config.yaml
train_examples: 72500
qk_norm: false
layer_scale_init: 0.01
expert_mlp_ratio: 0.25
shared_expert: false
conv_stem: false
beta1: 0.9
adaptive_grad_clip: 0.02
batch_size: 256
final_lr_fraction: 0
Rows from block 3 of a small image classifier, named by matrix and row number. Rows with one number within an expert belong to one neuron, the router's apart. Each number is 128 + 24 x the weight over its row's rms, rounded and kept within 0 to 255. All counts start at 0.
Before each expert's rows are labels from the 100 images, of 14848, where the router gives the expert most weight on average: "responds to" is what is common among them. Only what is clearly more common there than usual is listed. The data: rendered roads seen from a driver's seat, with toy cars, trees and houses. In brackets: how many of the 100.
# router: router (model.blocks.3.mlp.router.weight, 32x192), inputs 48-95
# up: expert up (model.blocks.3.mlp.up, 32x48x192), inputs 48-95
# down: expert down (model.blocks.3.mlp.down, 32x192x48, transposed), outputs 48-95

# expert 2
responds to: snowy verge (97)
router.2 [120 156 129 145 168 173 108 124  97 106 147 116 133 134 108 111 116 164 119 143  91 131 133  96 139 159 158 125 155 122 111 128 157 131 113 139 138 139 118 162 150 128 140 158 153 119 115 110]
up.0 [126 105 120 117 109 138  84 114 136 113 134 118 133 112 108 101 145 113 102 133 124  84 115 123 119 100 136 142 122 181 104 141 133  86 112 158 122 129 129 137 115 160  89  74 145 120 138 110]
down.0 [175 151 140 149 129 148  99 159  95  72  98 131 160 117 108 132 180  95 101 156 102 160 162 126 127  98 144 161 102 133  98  91 139 101 101 136 118 146 152 111 138 165  96 142 149 110 127  89]

# expert 17
responds to: solid white line (97)
router.17 [141 118 160 134 127 108  89  97 100  94 103  75  91 152 157  93 147 104  75 159 112 150 135  95 155  64 116 123 121 143 129  90 139 167 139 130 113 121 116 171 159 164 147  76 152 125  98 126]
up.0 [153 141 136 140  94  99 124 110  96  97 111 141 114 143 173 132 116 102 117 152 123 164 118 121 152 117 114 106 106 102 169 160 113 140 139 119 110  93 106 176 129 146 204 129 111 147 111 134]
down.0 [113 106 138 134 161 144 130 135 140 133 137 136 176 120 159 126 143 129 114 142  98 117 110 157 116 136 144 108 158 108 155 161  92  79 157 160 162 112 143  66 114 132 104 129 173 110 122 140]

# expert 0
responds to: dusk (89); solid white line (81)
router.0 [126 132 138  92 105 121 137 143 159 106 129 104 104 128 165 144 112 112 132 129 144 129  81 155 140 154 122  83  98 108  98 139 138 103 148 126 129 124 124 138  98 120 147 103 127  76 141 122]
up.0 [159 143 173 125 138 109 138  93 142 132 148 110 137 183 117 137 119 124 105  92 149 115 151 139 124 132 101 100 126 121 105  88 139 139 131 134 104 144 148 130 107 137 122 112 130 121 134 155]
down.0 [134 109 116 110 121  97 101 136 115 108 143 105 145 117 140 109  90  95  94 119 106 105 173 114 125 167 123 123 182 161 136 122 140 120 116 164 160 129 146 114  87  79 144 129 175 136 106 131]

# expert 19
responds to: line: no line (92); bends left (75); vehicles: zero (40)
router.19 [160 152 137  95 142 142 142 115 112 117 151  84 119 151 136 119 111 159 141 127 175 128 139 133 134  97 121 125 130 147 123 128 137 169  79 147 110 153 114 168 156  70 165 109  96 141 114 131]
up.0 [149 126 135 112 136 144 147 113 114 106 122 113 136 124 116 119  95 145 165 145 173 163 132 149 154 110 121 128 116 116 167 111 156 183 102 115 129 126 130 143 124  81 169 175 110 148  86 121]
down.0 [108 134 128 144 150 140 109 113 145 147 158 120 100 130  84 120 115 136 144 150  98 158 143 178 181 117  96 153 121 126 147 133 134 129 111 105 145 100 134 138 152 122 115 109 119 115 141 117]

# expert 28
responds to: double yellow line (100)
router.28 [163 134 123 172 172 111 126 102 104 150 129 164 131 146  99 179 115 108  98 116  83 133 145 111 168 143  89 119 125 107 136 108 138 117 106 146 120 136 165  82 112 136 119 156 136 121  93 131]
up.0 [152 131 158 132 178 151 126 130 110  99 102 138 132 150  99 116  93 117 120 117 121 133 166 113  81 166 134  92 109 105 132 110 157 104 131 122 127 132 127 139  87 138 139 105 136 111 117 154]
down.0 [124 123 121  97 180 143 127 128 109 147 111 103 110 141 146 104 156  90 152  93 163 131 113 150 127 124 117 156 142 155 134 147 128 134 105 158  91 171 125 155 104 115 130 142 109 130  84 123]

# expert 30
responds to: dashed white line (68)
router.30 [117  86 125 101 117 106 114 106 117 103 114 120 127 112 132 141 109 142 160 159 155 110 116 102 184  95 123 176 136 114 108 110 182 153 101 115 115 146 135 123 146 104 156 133  88 159 150 103]
up.0 [110 103 130  76 109 123 111  77 112 109 107 163 145  96 112 154 131 116 154 161 130 104 128 115 156 100 113 172 114 141 118  80 159 114 136 120 113 131 140  95 135 110 141 181  79 136 180 105]
down.0 [144 133 109 123 134 144  79 126 156 114 111 141 107 139 139 176 136 121 118 126 104 128 201 105 135 137 102 135  74 156 147  92  90 176 129 153 143 169 147 136 169 135 139 110 111 128 157 162]

# expert 21
responds to: line: no line (53)
router.21 [120 114 149 136  91 156 137 149 128 180 145  78 132 118  99 109 113 146 158 140 164 115 110 160 150  92 106 140 130 117 115 188 168 172 103 139 180 129  71 147 152  95 159 153 153  97 141 125]
up.0 [153 142 118 160 101 118 136 110 121 120 136 174 164 128 180 126 115 131 138 150 155 107  99 110 133 125 102 143 142  96 156 113  90 116 144 121 146 136 137 133 141 116 139  98 124 182  90 135]
down.0 [148 115  99 118 104 126 130 139 111 139 107 127 133 105  45 102 121 103 102 111 121 163 138 149 124 122 159 109 143 117 128  87 126 151 149 136 131 154  83  93 154 190 130 113 127 160 124 106]

# expert 26
responds to: double yellow line (97)
router.26 [181 159 140 158 126 159 156 114 138 134 159 113 136 130 102 104 138 151 114 116 123 132 144 108 118 130 104  81 116 103 143 133 111 150  91 143 130  99 159 117 112 149 101 143  90 131  90 158]
up.0 [150 139 114 162 149 137  89 110 121  82 133 145 145 142 101 120 164 140  87 119  82 139 171 162 157 115 156 112  81 109 144  96 112 150 136 178 132 124  73 168 144 160 141 135 143 155 135 116]
down.0 [129  97 122 110 139 136 165  84 171 194 196 131 109 103 136 112  97 152 176 107 139 148  79 125 122 151  85 110 161 122 126 191 134 126 135 108 128 107 149 118 111  70 137 129 110 121 131 140]

# expert 14
responds to: dusk (92); line: no line (80)
router.14 [ 86 105 146 126 105 114 138 119 134 164 155 137 116 152 173  97 105 152 131 150 142 128 112  94 126  72 126 153 162 150  59 159 108 155 113 147 111 118 165 147 160  96 125 108 124 137 140 133]
up.0 [137 165  74 168 173 116 105 135 103 116 112 140 121 122 145 149 186 110 131  90  83 108 179 139 142 154 135 133 149 156 133  97 134 170 117 131 114 136 135 130 142 153 134 167 181 142 112 141]
down.0 [148 125 152  86 113 131  82 138 116  91 107 133 169 130  80 165 165 102  87 142  75 157 171 143 134 127 138 126 120 125 165 100 155 113 135 141 139 145  95  98 151 174 128 115 155 121 136 122]

# expert 16
responds to: snowy verge (95); bends right (79)
router.16 [156 110 115 102 108 122 143  99 116 145 123 156 169 114 127 154 140 122  97 116 128 135 106 115  84 113  92 136  81 147 148  98 152 116 119 121 144 120 117 101  75 155 128  90 116 125 123 152]
up.0 [135 102  96 106 119 128 128 118 110 124  82 162 172 103 124 145 169 150  89 115 100 135 138 128  86 119 128 138  83 159 157  90 131 115 105 131 138 117 121 113  96 132 121 126  92 139 152 125]
down.0 [133  99 102  95 149  91 179 148  95 124 130 102 152 126 155 153 106 107 134 132 138 124  90 153 142 120 104 131 107 157 102 181 149 114 132 169  93 131 125 139 126 108 149 152 127 107 122 158]

# expert 12
responds to: solid white line (99)
router.12 [ 87 101 180 109 112 128 151 130 155 159 115 135 134 145 116 176  82 180 126 125 115 115 159 115  58 151 108 113 111 129 101 125 152  93 143  83 148 151 134  83  99 103 139 166 128 146 157 167]
up.0 [157 107 155 120 128 109 122 145 115  93  98 123 100 124 148 110 104 157 187 173 160 115 100 135 148 110 138 120 159  79 131  93 128 151 117 133 173 110 127 121 147  97 132 127  94 133 128 120]
down.0 [141 126 119 149 138 114 150 120 132 137  87 134 208 142 144 173 143  98 129 115 142 124 127 172 165  98 141 155 120 158 123 141 130 161 105 135 148 180 126 104 118 128 132 109 152 126 154 131]

# expert 13
responds to: bends right (69)
router.13 [164 177 140 119 175 150 149  81 137 136 162 109 126  96  87 130 120  99 120  65 126 141 100 129 145 147 114 122 117 138 113 135 129 151 142 155 160 112 116 135  75 122 127 135 122 119 123 119]
up.0 [124  98  99  52  84 121 134 150 139 124 113 150 134 119 184 160 136  92 147 153 114 141 133 110 106 116 147 145 113 182  85 130 118 103 136 117 131 145 186  79 113 108 121 120 137 134 144 132]
down.0 [138 108 134 127 127 169 127 107 132 103 127 157 174 131 133 188 154 108 153 131 143 135 102 134 124 163 139 127 124 113 140  99 112 168 118 157  69 118 117 139 118 103 148 142 116 120 110 126]

# expert 20
responds to: double yellow line (100); sandy verge (78)
router.20 [132 116 123 154 153 131 129 164 121 103 113 131  81  98 130 126 159 123 123 127 121 158 141 127 141 122 126 114 162 144 147 114  93  92  80 101  95  99 132 175  93 149 142 127 133 170  99  93]
up.0 [134 146 130 157 160 121 121 138 117 136 104 101 116 119  79 107 125 168 138 117 140 172 146 124 139 173 170 154 132 134 163 128 161 148 121 137 137 144 107 148 128 126 151 158 120 102 127  78]
down.0 [114 128 129  86 142 136 161 130 104 151 158 113 121 104 114  93 117 136 157  82 143 152 118 171 112 158 130 131 118 138 104 130 141 170 153 153 159 185 140 142 118 104 127 137 156 136  90 111]

# expert 1
responds to: snowy verge (64); dashed white line (60); crossing stripes (57)
router.1 [ 96 122 105 148 166 112 120 149 210 178 163 118 162 132 101 154 155 159  88 116  81  85 147 157 123 117 138 152 117 176 125 142 148 138 107 111 135 167 134 111 135 144 131 129 134 136 166 144]
up.0 [106 120 112  89 101 107 141 146 142  95 102 108 106 128 171 173 145 125 143 138 143 114  87 154 151 113 137 122 114 157  94 139 157 126 153 137 120 167 109 164 107 107 183 136  90 142 157 124]
down.0 [149  49 119 128 116 113 118 121 163 105 177 125  98 139 128 158 136 124 155  98 152 117 129 116 154 150 112  88 120 106 134 136 137 141 128 129 144 119 127 134  98  95 151 138  67 132 106 142]

# expert 22
responds to: solid white line (85)
router.22 [ 98  91 140 133 150 107 114 105 151 142 159 149 154 130 109 134 136 128 124 137 115  94 124 145 137 100 122 142 105 109 116 127 153 152 145  95 107 104 123  89 135 134 146 158 100 101 166 112]
up.0 [ 87 124 133 109 116 194 156 132 150 154 163 105 130 118 128  77 138 167 120 113 140  99  97 116 100  97  95 120 144 154 109 142 141 117 152 137 122  96 105 134 137 131 134 109 122 107 118 126]
down.0 [ 85 113 145 133 107 153 163 113 146 169 158 150 129  85 131 107 148 103 131 118 134 126  83 173 143 145 135 145  96 155 122 152 151 101 129 132 142 111 130 111 129 111  99 127 122 129 134 138]

# expert 25
responds to: bends right (76); sandy verge (66)
router.25 [132 139 106 108 123 157 128 107 110 130 133 119 112  73 114  94 145 107 116 154 168 135  97 142 131  99 122 137  66 161 159 141  98  95 124 126 100 136 119 127 106 157 134  94 123 123  95  81]
up.0 [149 135 136 127 102 108 104 126 135 110  84 129 132 147 137  84 152  93 116 155 101 133 109 117 150  81 135 141 142 137 156 109 107 110 152 136 125 133 116 188 145 152 173 123 132 146 123 107]
down.0 [123 113 132 160 116 156 145 154 145 160 111 135  68  94 110 110 118 152 140 117 140 122  91 150 118 155 125 134  94 134  94 101  90 165 131 118 153 125 181 158 161 126 147  84  88 110 180  82]